config = dict(
    crop_scale_min=0.8,
    norm='layernorm',
    mlp_ratio=4,
    layers=8,
    width=384,
    init='kaiming_normal',
    optimizer='soap',
    beta1=0.9,
    shampoo_beta=0.95,
    one_sided=False,
    max_grad_norm=1.0,
    warmup_steps=1450,
    weight_decay=0.2,
)
Rows from block 3, named by matrix and row number. Rows with one number belong to one neuron. Each number is 128 + 24 x the weight over its row's rms, rounded and kept within 0 to 255. All counts start at 0. Numbers have three digits each. After the name is the row's rms in percent of the matrix's.
# fc1: MLP up (model.blocks.3.mlp.fc1.weight, 1536x384), inputs 0-95
# fc2: MLP down (model.blocks.3.mlp.fc2.weight, 384x1536, transposed), outputs 0-95
fc1.604 110:103118103141087109117155120132128089117137097117121187110159144121126098142130125127128112104153125087147137158162116107158125155136130122173174135132151115129136158127089134127104129140151160107124130134148133150109175109133082096160115118127081153103150120106099142126122108138112145098
fc2.604 100:129114104120153154132138149136133101129127134113115124109064116117143187081125111136151105115108146149143117172073153170134116176130171135156119128125106133117128125140081150107138125144137088124140166129118152101102148125113104168091119139090176166157130108157096155166129147097135117153
fc1.605 095:115151120182095131138138108138135168059179115178126123148105145147137109116136134109122133096094155129108129138117153090117135134123133115125124118131121121142136105092131128166141169096117141110120119127136130081117134143110092144124113141121105102099118169129149185098107137110091125141
fc2.605 103:141073156081153081131099161128118130139174081121122111115142116130138170143133142143126122149083099148148136105175156126166111108133151147063153145080183137103137123148103127111142094140108141166098129142104091130081172080146145145128118114155133128130127155096129117116112107117107120133
fc1.606 091:098176121129132120196144110150156147136143121129153133122138145164104090120136176091143146126095126115102106160163137076088146124106128114140147146131084151135126150161084112161111112149123114127131159125170152135143124119130110128110116146109124130091119105120154165135129134135121129110
fc2.606 093:182150105145124099112108111121121164170141123096141119110134067077123204127123126147134115139129148135121128119097105157124137134155141131094114129114137134114124129129138118157127140140118132113097102103103097141090121115114175137157161133113175118155088132128149126093122120104130106135
fc1.607 096:139106125130166103124107121142126104100111147138128129123115152110089111133159140150119123124086125158154114166179122184169148125096108095108113105118107107094152138146147105113147114103151160186083130124127109135163131120148099100124160150143097138121157149102077154120097152125109149128
fc2.607 091:120088156147098136137149137106149175133136107119124147138120117138138116144092115159124104148132177128173135127090123119135136114152132147112168149139176116136070127104139100142074115173131175126164138110083113148080161140145112063126114142115149112134106136123161156155083068132113129133
fc1.608 099:123138125115141090133133144135141148137085140132145131130122090159123155115186133059113156127137106112152094160123121125135114131172131122103197058196145122146157125128136089139121092152138114167122165163093109116155160162141116166120133125128124111117134129088073161110128127121142111113
fc2.608 101:098116144105157117101121147155132169095138103067121127118111135127119091158103144159159107113087118140083158154130102135144152134106137111157141085170097127148133184134090122133175178110190130099144132145101150115108123133120134146136155135147122124107147138162163159117162116155122150127
fc1.609 107:125105120166141116108133134100125117122122096087138179113157181112163161138140091193136129064164107125100122104168159122104119163118106171110120146096193118076169113140142121113158164106131167166123130115153174136133120081125132136151127126147081174136108121126122133108147134157138088080
fc2.609 098:116206132100142148089165116127128154098155109067117116145140126124120127087157143098114111133105130150119150129092120119144081115127171101130158096107139121138140104147100123084115124164119089118112133102115091123100111166127097130154105125142107061164166169138147108122111095145165139167
fc1.610 098:110096135098114124153113138097093140100098089150136158094124114122143130157144115106095165118082128103129120117115100083120080137127115132130174119121086092135085112113182122106132140135087094113158114170120125150111143114138141156115103134105111117148094114093108119136130141081136124121
fc2.610 089:112146121114178120163109118139108102166119076127098101140140158159142146134144141100166135137112097089144153091111142124140188126118135163107131150124127128180138108134116164128130136168093135145123131162139138111101142155113121125104116109118100112095119087157099129163106131094148149148
fc1.611 099:138131116148113127108104128087156099141160147123090119142145131124126084126169142133151155119145124141113156138173144136110118097138127099154099094138130161155109164146105132111088097128173126119110071149128132139139140114150115092108074158143107133147145142131103135116100157105150109145
fc2.611 089:106108127095085160115098142082137151107121111126160145128132136139135117123086194130141118137119152131148093142150130148132111085118142143117145110123115126134088160112133174153113118136097122132133119166120097125106092139150102118177160103127189107137139194162169160119163168129140111162
fc1.612 090:112094167171109140123138154127121127118161129134127123142153156164087105128090112107133131181128144070139140098120094161076119133111115148121119129132103161116130141150126102146153113074103150124115144136120128126122136118181144130104116083107165149133159101109144080136172117057097116153
fc2.612 092:157119097137124119120123081146115115161135135120106134127163114112137164128116122130108144096143129132131127114146119129119132116143161124149148168097158118121089143128142164157094087138128099096130101127146132110119124107105113087200130134114117090136086120161135154140090153179170130168
fc1.613 103:112104110150157149146148131117076137153148159101138133138140151165105139083109131152117111083079109155089126110123166146147146136104131182076129147132093106086130113143131129080111137104125100123145118149117087067102124127111119120155091131153126092137134101138137154104129131109132101117
fc2.613 093:128136154187092133086085129149145141122137143155125143130155120099126116110154107116092165114162135100132120098160106128142092135155100126126103116160140126155153174099124123159193122110112122155146147116133109155090145141146181162086162170112080101157103135152149122082135104097112154112
fc1.614 106:148159157172160185135111091110124124132115114127162103153119136125098113142086160148091151143153136163140133124156102102126109099125097090179129165099114135129139147141116094082127152119107140170087109140128124131092119128090154110086105086181138155056145134106130128135105138159188128114
fc2.614 102:105119118081149084126093139107120136171125137132133108101159071118159150137163137116158109131127143177126136113158116081125165136144133152160143110134114098147144103129142149131158095133157116144105140079147144124122118148139120113175124160104180151183121122123124105130134148148110131107
fc1.615 085:116140151093091154162125119096148154117125128110111181134152102135157094134101153097106141168143113137138151165141188137109098139116141132135161126155096126127130167110121132122100160172151149129138157150140141125157138116110108160107111133153079175141102094144158139124107129143114108167
fc2.615 098:140117126124142124157121144121106102140115152145118092107094129131165137148167129148132129053140163125170078087113081132115164079088110140113113128157099113140099086114126129128153126081122113121105126118114103154136134116120128122105133161095183125127121164112113103129119143097137128099
fc1.616 104:144132133135126103138131133093125143109130101131120139116099129158135117083103114150092083100154152130092138145105176113153112121126121149156135130122139157141105150065090138137108119106103160119084151152141151135124114134153136144123146157119121145113115146114123138120121120172135177164
fc2.616 107:144127097118074119136108103126142093189091143128135108145136070117190128136156125134178128098132137110130125126133107131093128183178111133162101171145092106111133144139138090149158116130123134130088154138138103132165122126126134148106128147159154176103082144135109127143144174133113110123
fc1.617 100:144119148134119146121130107103120117129118134138115121121093108123145111107148180128144155161154194114122105144120143109135151104140136128165103112085148149133111079159123127122120139129135161149109087115106095115133113109114156139078104106128098143113118156128129161182136148094096144132
fc2.617 099:110120102117126183103092146135155170133114126121120108143129155134071110169099123106124134164113091097136180118139102133118101139087108127076134172106164138103095128113103112125137128163125079152166157143119144095165102100145091138127153130125154073108160122158136125128129110144128128154
fc1.618 103:105086180129136181144120128151122103129171095111096134122147096102094098158130129112099128151147090092129134141119123150115113148111093120177078130138156121163136135147098153155104109096145134086180157146092112147186166136142150162100118152133126110122114171124104177132101156169171156106
fc2.618 114:169141105101136148133187117102150166113140120139148127105098163127064125117106164106124104111092140150134091095093131156140096141141111125081133130090134105117126104126152088130140121157142114146156109145088106081109124146093164180095140144130151115096101111097132131124111157109135102116
fc1.619 103:121146130107164117119143098135120128113119155151132106133122127147118131130121111132111147112133152124142122140111166147089125118133123084144137107111137158134086123111109135160130121098144108157081111125126121157152153093169119097151119119142151092156121162095121167121091104099122120141
fc2.619 095:117078111150092128116106076112167148120088135135113102104155158133174147112127114138160117133105139096138099096180139108098119134100102190149112140151105147098077141114109065148133108098117149105106147092103123143121102098106164089109194107108145138136093102161107104178112138165152123123
fc1.620 102:120114155059109074145149116071113182111131133109148138122143126155119172110129107091165152123105109133092133141138119099083092132117115094185155150139137104116129152101153141117142137123121119089119163095099157113133162152148082125115132095123131110153148178136119122111173087131097139125
fc2.620 099:133156086163128101150132128119160129143093115125108138127130089148148148133157158120141153130127131164108130103172108104120101123127129153125133158160128119127120139115081113178136180172106135131195133132151120143118128114144137147128147138110113134141126118131142098163114142142115173108
fc1.621 092:115100129114133099130103101119127112150095124146126111103104104132181125118105151115154121120154101125117092124161123155159135114152109122128138150087095118162129134105149183142114124159141142136112143146096124137154113115161117105149129099151131176144122149101092110121127112124111169128
fc2.621 103:149121135103097121127141114096143125131098165172104141130101182114138158167142163145092140116136158072158078156135095115106126131170106130150136142165090151128129129136120083147129126091144128130108129102117097139143122132078136106134152141107154162132118110117114102126130129108106118117
fc1.622 099:116173141112140125145155129189096132160123111115138090128096110121125125146117112122112151097163151142155126120153094130092111151159086145152138132111112108132115110072122146134119077138139098126143105151126186121123141123126114147150140117122117145162143121125140103146137144097104082146
fc2.622 102:154099142169157113145107118116140159125125128117129146132137159093070108125142150164179118158135110139105153098161151106137131129135161143086158123130140150135166114136097112089176128131121126145184159140116159080150153107141132118133152128171114127130102131152112106161157131133151183128
fc1.623 101:128106140112121121117132114126114135119075147150148123118125133143155140103133078121086130080099127143117145116140106097114157156121132102145114103111098122130145116094116136115121116140143126113113083157162141153113097161091091139146152117132088117135115121060130128146106161095086072124
fc2.623 085:127153145119166103163117184148160129085113146123088159135147129113084133105176101119148143147121150095141122135137143143127125084137126169083136148185151106143131178104144113130143155126139125124166200114101162117096133116131126123098117125140138112126170180106111119121145136121115157130
fc1.624 101:116089127134135116158117102123091136148113114109150116108082131101172103117144124076201134148127090119140119151128164108110127088117099135139130119110132131173170131102148113146103151108142099134101155176172124098133132118119077145142128146161086128105143098126131110134113109090174166132
fc2.624 102:134142209114150167115112133112113098102147124138130161113174136147098115087114153126135107150071132119070118140153115133195129090140144125107168154161107139140106128113146133108108113133130130133171159116117171157119139121124159131109154119157126102136142113158144134129132118156186159131
fc1.625 102:141143137109124089142096096103092131110148102093139124105115132136108099098127155136137145131101118089122109143121148123108112068134125069138114113131099177171077129121092149099107130176102162137140105123110106102144150068109141141129151119123131101123113128155134114133110134130138090163
fc2.625 101:115107118120105148107125149121133154145129156144123148137138101108080101153116153156167164118129131159136177134135106113094119155134131162116138097141135100093125145135179165093147152115136112125134092125123110127168128135128111155132182136135107149111133123127141165126193152142120122153
fc1.626 095:094096139135109152135139116106142114146104111157122121124128103114113107156135094150113136112148090141141115139150138096130146129101143080097126142117114104157127097128176184146119111104087141126131062152083134135105141107138102109160142099120174144089114149105172084158125120129076125086
fc2.626 101:124125150149169074162100126137105097131094126086098107125107161121103156111179165117144126152144103100101126108127128126140145108158107165129147172117148144152137156161121110109126114134142116109163138136120152138125145114136132156096094097140082151067120114135153179142115124115116120163
fc1.627 103:124117114118127104111133116127168141113145139137132116120167127123131116132096144147111147148131132145136149115081139117183159113121148160153154119133168083155115140139086098122124151142098148128118135103157165138121159143151107138165105130097085156141081135119137140123137144128118097126
fc2.627 109:109140157123099119132089136153172136081093164138108119138091122136133119185126121122095125160137099147097096106126110205107132082162089154152146107148160187120125106125187160153154126138116128075158117115109125145123088116094098094133140106138139091108153130139152095125112125150109115187
fc1.628 099:149153109142107135152134131093111140115122136166153142092098143120113114124149137063141137145107131169179088141125087162136107135117122146130125124161098131156142140113114167170135119113141113166126140091109135095189146184144071111188137180169086151129124137115146131118138125112126116138
fc2.628 101:140123137138124082163113165128144107114086168095101134133131140145189164118089117178089078106128130092128112146109125102114155088142106103123152159155122134144146109143130132131142093120147133123123126081107145158071125100075195103124093111066155130107108114162121138138107093164144146128
fc1.629 094:106147128166117125153116139147134129145106131130100129115185134156137171142117118123112151146176092150107127145133116133137123130133103127088098135117139151112080146135141110112102116089122118092086170152110124121121133122075099106139147122122149145101113118078188133136120102090110155124
fc2.629 090:081102138102149125123131122138137106112154118121151153126156115137130145120110134131111124137119163113147123136099150180099124111101149106119126131156107164110130124130165122118117120142115124157120150126106121104109148132100153115158114148116088075162097106159117164077156141140164099141
fc1.630 100:123087164128096114135145136132148127123129124174146152080152158156097133134136133099120111109130127111143151111103135146122147106144120140122131145127144099110059142148149121124120178147138103142084090170112162136152121139124127113151092109113126130134122188121114101086107134133118099171
fc2.630 091:107117152089134123121133148141112179136123133108162113138121110063110138170106119160123099103152086157087155136129135148175138164149149181089160174154116170104157087120125159160136074128113133113116154141121117141123146124171107161107145127125126147123177129169120173163104098145136116131
fc1.631 099:139133158114104182156151162132126112129171114133109083106128132146113116119122129149118105134152135122105122149124141122114123109122128116152103147117126140148116148101110146139122134132136175116168136085123095140154138155095154146103129118101166102070142139124146112157176146147109151121
fc2.631 103:148116103085136167116175149112117142098144131118122137156111128155100133114109162096124119114138136128131114116101120138159122171130095150077118129120144157138136084125121120152152121121146129187156107169146130151108134128108118149069085165147131094169143115098089132082138158090166109098
fc1.632 103:151090131122071114150106140103123143082095162123164113121103158090129111085131105139106120168168127091136125100132113112139123164132122149160137142114098147095131138115152123154108096124064103117100189088157161153131122086103145117175158149148142099129121115073121125157132124129118127135
fc2.632 104:120123164146148171135123146121142138138151148126105139100139129158102137124150148117150129151123116170083136155140145115169161130156159142116098118134176165179172109081134134101162102131126129126160132134080160106114078101135123138101127129130095102108110147185158151122148114162075120132
fc1.633 101:113116110129132156158108110107146144146151134135138132114132131144143141112106113097128115127159157134154159086120103126114136129150160127091139109090153150137142070104165169116076140150123125178154173123145158148091117110117155144145129090152179123134159144081141119158138159121117118163
fc2.633 107:153139188083124099136116089179145116146102130114157055169128153134132175135079131123111123139107139164201116139142122119117143112089120134133138138148151124129137166152103147119119097129139121120146163107178131110130155140100134098159190107087109142139121135139087111127102080138141157119
fc1.634 108:137116159182168168145128124150120100123172119118157117150161113139150086147146129119129120112144106102119153139158117108086102101169124130125118131127095133142129160080079143117102185165114096131127137178161119089123098127107150112121136127132156115117115055139124115124108115190118157130
fc2.634 099:113160096040136146124120070167109138143108103131148129101115093094129137118139134159141138142167100127123114168159116098157141135099091125123116165088143097088153082149114101101185108102113159153135126142165126123135177106123111145160139133152169124158120171092115120183130146116142126127
fc1.635 093:118129107118186133159143133111141147103118147112112115148130142118105112105149143135146133121155144159130107124092130133089152150112141076132173164169150100117157124110111099153158129108164135122113117162148142144142105140162102138112108124109168120074144175162104151119138114153084073109
fc2.635 096:149130126156096088070078161169152136152127178163075115149127112110134201166103087109165115129121125117115114140107146114134110135091090167115120090131125161125144143076108148108105157137084126130117123118100165107086124134150174102183144113124145134160132109154100119103092194098166159129
fc1.636 103:130163098139137097137142137132125141106125151076143086145135123116130121122159130140123110156100078174125144095070133124101087112162103118127145096133103104120143143106141118097136146138160096106089113086132127087149098134124153106169103091090116115104106163163079174143093145140096138160
fc2.636 109:146126112123126153076106120118103167166138132167071113169156101109133146181146118134150125108150119119139143143113110122097093105130156098147135133128149163092089114123125125125094153158118099144143119157125117132099110115143129112128125126149139095155142107140085146134126138126162157116
fc1.637 104:108116103121136100146164155147144123145146119126145131142128129177118139153130154103144136104165148149143127089124135094124159156110134101152116175124188135157126127104144082141116149089131165115151132102061136091116128135111100119104142115087098135168098135131138119143134122108134086121
fc2.637 093:154134127132107142104095173149144139145116105144124139106139148129112122140104156135097102106135153110109151148130116186144103161119127147141128128095134164097147155141129087119138135159144125118149160119140099080093143179130175184114109155136164138104124138173165130100133119143105121149
fc1.638 100:119138094133142120131144130135112121116158145142135093098107096146221097092154136151140129145073135101123128174143165130151138083093126123139135131115094137113092116143077174133145135099105140109142123177154112151119122150114136133133062157122059140112085129117132141139111133113141097169
fc2.638 104:095148108121108066093100135117160126146106157149146116123111132136163136162101149128113164087133151124156109097114075114077153124093163099118157129147132139125078145118140127146139123148131152088100133094087106126124115133134109158141140103131166145120152146144136124109095149132089143102
fc1.639 095:143092123095146086114131143122097134148118123121121140152115088113120149129126138145156114131136139131113112118085151133132133104116133132138113151054101147112067141100101144115152098119113154147117135127163113114112134100111124103104159110094143154115118109133133153104123118130118125163
fc2.639 103:098155139118151149114146144141150112133116126152141120135125157175083082157141114159088163107149150129140102123153105159118144172138117117098127138094097140118154158131190081154084138085165140135126114114082135097148097150164126162131148162144108118143105110083147110088100149105097086148
fc1.640 092:151135091095154143117112125108116099135105126122091098115129125109142108147139144128153112182102138161135145084134152125119123153147085124080127122127094138161131105149157128121135141141142151132127109127118165146106138136066122123146105176148119118174154168108127126087120160124086139113
fc2.640 104:169113133125133158111132100126102131138119153103144119172081143112128143134110116140116161054141141123128092141092103103124113144116135151141079128094131113086121112134132140151123131092156121107096094116128137139136107097190153100095114158088156168103140115082140094144082103144130137124
fc1.641 098:152101108126142115154155096120128115158115109132157158135098101105080117099143155123151145133106140149104129142094100097120116147103134118161080145117147131144120134119128155169086104122133124075156121122073145138092176087137104162149116147109098099117129129086164140141102117139116129131
fc2.641 097:117129156150091130120131107119111076111129090119115145140094127126102171146148090095144153153152105157120100107130121168151081134149173095125148123174132127097164118132155142114119145138137154179141134126121140074113071117110160108110138122114131176131112094126096136130179134111149134138
fc1.642 097:142154120124102098178164126091143109107175103170087124132106114078089098136139077102133153090124156164129117121090147160112139131107126140152142094070135087162119116095141148128098150112096104107128155089112124141150140125148152108162142138128093170126141138122102146115130139102104150103
fc2.642 095:181160126144166146140114117141131142149128146103122082130114152116145109124119166174136133160102162125112083099108097066150112096146151182127092129131178134145112112181103111134147119136144092113156115126166158092124137139150133106125143096108108161105120089144130109175116123134181126116
fc1.643 107:119131100137129135146104114112098167114185132153131132092096135141134086114160153122152127151168163150130132143110150135119142093130139113120165182158118105116147140165105130133114151146139138163079155144138156136137111133101131114148099098152135141026126115099106116161127131093155119135
fc2.643 108:133115119105121058105104058113155120158126155103165073111126169099183176139144115127134135116121129110130159140095112076114132138134133130154132095150133115149123128098138117128143125146099145098109132111130098128107123141112143097146173120128177160139138140151082121096115169143130100116
fc1.644 092:121096147153131143152102158072137124119153127116141105090122100137115080138114102129103137116156179156160112135151127093170085124133179082108126137146081097137131099132126083132122151133152079159114138105091097110133186081139109152109092164144119146113137118123157168099096107085124112145
fc2.644 105:142151167156116116104100082116143130135121110179123107160125165123159139121148115138121064121143141130146103124107087118124118131138072199109142146128106139163106156129152125119114128149112110102141141093147113136106108135139142135131130092117155131125087115152125114147123133124118121079
fc1.645 099:149150099102097114116154124112103145145092153133093128138118136134123097137107147120075124063150181149111143135149125149126147127112122127137117124128130107108111141105139119133157098122090147155131119130155134097141136144119135136138147130163135144099099124096116078165131167142174116166
fc2.645 099:113065076097146116184106124149164103101142087133139103107152169124138142122114070093153092135121092127109144115127168138119163137125135137158125143137145142116131114091175115123139135107076154132083129152134171072128150134152110106116139129133133107110130174178112167124159118121144124147
fc1.646 096:118128140170103116099111153109150111143142154113144134107119146103081167094119084121132187139090070151132127138145099096098127126172155143094143105126117093146122151105164141162143128143142109090109102154100126150148119084150082111149118112145096120147125094147087103116085082092133158075
fc2.646 099:137123136127131133151145144119084122124133130111109171113130101131083145154135148120154123144122135139133106155150145109190101150151134128115153109086105140091116173130135122148118141140095134094131104160158202112107146112128109180121111138152109131129116137124103146157148110190146171172
fc1.647 098:107140160149175127142124148110101119115112117172140115167132131129162146140110110144137151163119073103134078122100087124128110083141136136124103148102131102139106173103149158081102125133120143122092133173129109149126161107098119154101100075090118144155127116099128110112122169118092105143
fc2.647 093:113124135130157114161135152155128099151105155116080126133140107140125159115113184136132113115147215162132150145125120174150147119099127122154137126139096140134116158129145157172123151152160128113138132143107116151085108153135151125109136149130140124138147091155158159126146122128149148115
fc1.648 096:080129074077132113093086145106125162155109137157132150120159150138130119099155125128127160113124129114096151137127153147128090092125096134118140142121148099153136128118101134114126138098186138105134156146119104182142172143139116129103153139118113102172111113117161163140105127103124111121
fc2.648 113:132132154134103106172145105106170117102132118150113134114152167114141145129146153121100150137159146101150137099145128107108130140121131115132111123169081121107094089128153136138148146158107124125094088072124143078121135150084103134112109068106130121117125119154122120127121139095156143118
fc1.649 095:121143129076141175171121116092142162141107124086199154172151170113130080144144118108147121112107126135133119151142155095112114156111138122109151139157125124123103123137159115133112115132120093129139157131144155062126123126161091150136105120133122142099112124127139153094126159157114135161
fc2.649 091:151133108117141105135113127148117147152127145113132127137140103109085155102104144134130143092164121094131113095157052111138100108184115129145079106128093155113149101122113161165126154093148131117141126113196109105154121106148113103136137121121109108118132135128128077128122099131137160094
fc1.650 105:103082094101120127147110123142137149129149124133134127127164096141126130146178130133097132102158149113132159079093108090150153139157135106142100151130106116127137110105092135089155098137120155125135121136127101137094128142121148132138130128179114123146124116105122113138104132192134196112
fc2.650 099:136164133144172151110133128100154126111098119148137122134077086141099136115099163132143143180114108122105145165130149112152148146159154162100144133146150136144138127112137116142139149144139162142106136123093150121091130111144119094102136138177131124125130136180099132126120139094118113136
fc1.651 101:150109132159138129130143099131123130119163103126140119163152118112132165126139118155090151123103143112140137135117152124152093107140174122116090107112110124122138126122119160114114129117150072104113117208107124149165100154137140153115139138158136131109133089108107130132099109116143138108
fc2.651 096:137149125111103145124102152168116129141108152119173106113157119139133126142091131151183130136132125153157176115126161121150141157146105158107171156170155134096156135148099096129099114154112158130168179100141146127129173090135136125105117151132142104144134135123109167123125151120135125125
fc1.652 097:078144113100123068171102144116161114153103131087069117143166122176110157130125108083141135178114127118136121145151134112106151115120116144116155133133122158119125158125159127100166108112139147071114123150124093119131154106153127181120118122141190144090163113149144137150161124086146125170
fc2.652 094:164126123142118156122081147135108110142139155159170155139114089095130144150129146137120147089182144156152153131113146139122104150147200146100103149122120116141118109124131118185120117160133126127139127095112107124089140155114119081128161166133112092136093155155140135100134159151114122144
fc1.653 096:113112110165092108117097148136125086148142128145163121115099109141112131106145116174147146185139110138129127095094133141125141133069132206137161127127125144154115121088124157162160176109135084148120125094106110129149130126153091113122108138152158133131116135126123118104219102123164115175
fc2.653 097:134128128081100101114117105129104144142120126148115124126124126099156150148093111099146150105118172103132082090158076106098122092133115132140091105096108127123099137143114093147134140122128149118091114162134115102176077159122124101130118135093125146129149082150123105143081142137127103080
fc1.654 102:192157116142109131122128104137126132141142138138156103113114177126125099115145127147128124092130125122093163119158147134120149160158133133141078096145098135161074141100134134136131164099130124158131107133136160127105097112148107152123122144154127110126115161129097157111101097112131100114
fc2.654 096:081091167163107154139106126156106079135118124128146104140095140102149148123120137140115114098160154145090134119095137144167113109129084149140111124099107109093164119107144151129113085108101172117088134127145126115109120114185123166108103128143130119143120147126128096130155079102154102117
fc1.655 099:085134122141155094157127120147116129093117133096138113158124154144123111110140157131150143160139084134119134112104127120144116117097179121188143101170155125116109141138144109123134088086146137135094149170172147115139134143159110115101046123134152096104143142166078130130116135116120109119
fc2.655 103:162143105145081139065120132128131133174154151160144119152124131099159186166105112136129122104123123115113121139117120145103181142125150174139098140112121116121129145123096187125124151172100109108113157130124130092149101134143167102143178141105134132147142108141130143126117157136113116091
fc1.656 104:167132117136142106135117093158148130120154139130148186119134053127103124151152136063136087081134118132139138115125163138117131147152165131098129101096108134113131130135094106167150120147090133149090111116154162150114158113101121157143108119100140111151134180134078129066146125137110127154
fc2.656 099:124142076103133111160146125149104156124173122099141054095138122127123119135178135133119167154137126117107159109108113112146154134146108125104141134152147097104103118122085124087102105151072119093155143081102125158124139158152130129130121137161120108117153135126116156150122128139104131143
fc1.657 096:142147159108111088153132109131115128128110113088152133144134113122118097123168112131140117101091160103135110177134141128128103141145118111113110133167131127134099143134171084100132138092107099141137150129122133100144145089125085090164116109139114154132114145129133149106126124158126163133
fc2.657 091:132161169121157179111152126096126111176111149106103120062158152103097144110136104153102141062166095142133103058167130119145130178121154167114102104088111132103166106121129160163123088124158135160172143136140112126102119123185105104098152089119127126126136094168174154079118145113139121064
fc1.658 095:127135125132113132160134110141129204101130062155153140101155117117111133136112132133139147145131152149155139127127135061122119108129128116167148136113102144088099114138133099140071125100144097126155108145204117163109122126143119126101104135133091154166148132142113105143130139122144135114
fc2.658 090:180154083117120143124101148129115077113159106090084122123120098122106147147132135113181142170130141091140129109118148160170101184142189137084146157124168172138104082140152123117178138169106134105125169114106126118046160112133152119114101161106156120127104106126143087162109122127088142163
fc1.659 103:136173204081133123113141136118104103076095104154154160094069141143143117152139141095094164130127137137124107169112156133129085105080081164155158128089145110104123151096124160105118148107104133123132107115102132156118128166140111096112144116125116125113129133114101108200145139142121136127
fc2.659 100:113117104179116141090081193157138134143145138105075066180179133107133117090118125132108086139186120089106109139143101122141113150131137136113108144151107159157132128119157145153131119135165131152127158138119126161121115119128155138154134125126118120149117099158151098110143133151148171118
fc1.660 106:143137152112145100160173100106157165139141139135100135126167120151112154096104097133151146136130142114166090151107105153126103122121157115136134111126113143110103125112126148128115132085100106070139086117131158147128132121129118092106125134143169106142142117074142101134127125102097080156
fc2.660 101:151102090154125129131107099100150141116129104132113121095118114110140123152104178124168137120126134148136122103148142117124183152135131170092170134214113156140132095147137100161114143148147095124091194137128117124086119109084141115095129119161119150119122117118070164137118141128178133112
fc1.661 099:148142118077128111136164139101155188132111084160144134099101115132142142134128073126138149141082083128142062162119071112112110100124116154103167116111132114096106126137129106139140154167136083105130133145092098133112145107131096145137107129125112148157077095128171174161132115108141132088
fc2.661 101:118150096088121152158131125086142145159122104124119137138152113147125133141183127088106107166123119113094141137115114099142130132117178147108137133150126122127125146127086138214098168146130141128148095144132157141118153102089124139112070121128148094120096126083131093153150107104123145155
fc1.662 098:170139137139193068134104154135121107088151123126124100103106137151168095180112158101137158096108112137166103142113100096099135100137102097124119094137122130105137135130134147100159109167112145142094124051119147138173123099137118101168153108120107175134136134144134101087090142135122124142
fc2.662 097:100111109136105104121138086176073150140133093119134098121156151140081111117119130135158087100110097067138121120145181157140106144130120121109113115119116147133133137098125082097159108122119104148124122153121159100133134101103135140130124119148131121130087143135128148159169113095132136117
fc1.663 102:124152159134137117159115109094124183128140106087163127114119145152146185127185127116145123141125112124137148096095131150086166138108148137112101166177135121133177136096173115153148107122113097122109124137124160118124110178111124119114174130132120137179155117155153078092089116129157152126
fc2.663 100:092108132136162157096121150173134114095126134116110128118172110128130126123085137164126132143104126128111117100181154130140089102150107133163165147129135115135128108129134155134121132121126147163151139157100105143131103119108117127138103099127127126124080165122120149173166086177120152142
fc1.664 102:123151120140095167120152133152106137165144119144116100123064121157113115142129141126156145131138121107151163117160141109120178088113134140159109062136107097103118119097101120105165146095145127119148135153122143145161120157116153148163112123125108157130140136145151151147136163137161122136
fc2.664 102:159137080099140093109099113130139141116135166138170137137157164092161139136092103133135110140173145140174076155099109119112098123088149150152131120117163147121122155167124106096133083129113134105104163133122100110097134141186120094125136131115125111158078133133105122166163113140161136152
fc1.665 103:186147146170111116118115109114097137124130113120123122096077155142107128152087117100156086111146121139129141135114161120163126114154114112135122158145106130117123148127134159165152118118121189107088168139116133102097145148124076088112145135113119128156129133098109141120133123081089132136
fc2.665 093:138131124120122133142139150122162101143103130147093177145101108113158154112118099137137144124152140105135197169127163121144128157119119145129163135120106121150151133192155141125118136156135082126158158124115113111134129116136129129108083106124125090135165162109157150107100103172140105182
fc1.666 095:112133125104120078126120136100120159147160131133120136143130114147140096093155162151117103135140161117114099141112095153162135146153095101106135129131130139139126111139133120130141116127145134105137110163116100129140127121125163130101116123094148106091127158079120083162102126107133154105
fc2.666 098:157154134125129097126081108143121105114124156126107085117156179126142144138105108161168171132116148104159097097115141106075134170107129138156144107092121160108112133146084142142118147121134119155104118128151139111111117125110129156118133141131121117095146124158102161141134105148168129159
fc1.667 109:147109155168156112138148160054129102140135125073113147102193100130144163175128160123145124135104146131160159133123107126118096154092163127139121141093080119110123162137122078116106134132109158096100177143132102128130117151143135107153111129116117185106184073121132126138127125108116120135
fc2.667 103:135131113101138133158147095152134128115149105135167132135110120104121113150101120164129111127083142132118114123110134144118136121124115136126124095115102109122111132173149137106177162133105110131149125122122143097110129141101133118107151181133133124118129154142116142161163147114083111136
fc1.668 102:095131123111132098164176179106120130125110113125148123106138108127120131146110139094101155127135125139135128099067098104078152108139144135158145120130158128133147140106132119119108160100147142142122147132107130102172105133129104109146122133115125133126126123115130169126140155168138120090
fc2.668 113:127171122142121168113150126147123140100135140100158091161139149122097128176124159121099125121129143148146119144172152155086095117140107119159122106117099141162141128158119110112115102152139138149108117196134140091121167177131103108140092169122121075112140198157130142141129117105123128111
fc1.669 101:130117110106111152118144107134128081168072123106088060129156153171202127111119149127109129097155159114137142141144121080092139131141085150103090160159109130079110145134135149150141109126149095126116110119171107130123137112106118115095131116119090161122107155112112140115142126150135143124
fc2.669 101:172102138118158145176157136138121144141154170110152158173104108101114117146080103113124161106089128135115124072155125101131156106103137159180102098104165118139146142151143114130176101110159153154131088153125124078104126108140123108151136091126159172139161173133156118164135121124140123125
fc1.670 099:119081137117162090158159127122115089096128141137163136110167161152115156113101113104102145127067129123132116140139130141129163129126192108139112105196139127117111110066158116171166129136084108123130171125098128102161153090108108122097113104160184114105174119130116097130170145154132111106
fc2.670 093:125140097137106122154106155140138153170141133112108101148116116159180138097162150140105124140155094156125121118143149164079084147118116168105094126135121147132129159128126146129108136088132172137121095149142113119108125167136111105120145165132132124115123099122145143150114115145085123125
fc1.671 093:124172135152140167122141148132115145109086145135117185120103105152168123098141124125138135164115143128158107174124171108128096122119165095116184137115147133122145153147097138159152121138134159112080157176142125159108115137171144152083122105149149214088152112168126080117105113115127112131
fc2.671 099:162156103118144085135130126135150079146135161136124097129123140113151156163131162132116138082140149118136113124108070124130129135119114087143101096182095130132101120110138135148132153133113117095144111119148118138150128118107135107134152151095136088160111121142095102126128143139142148161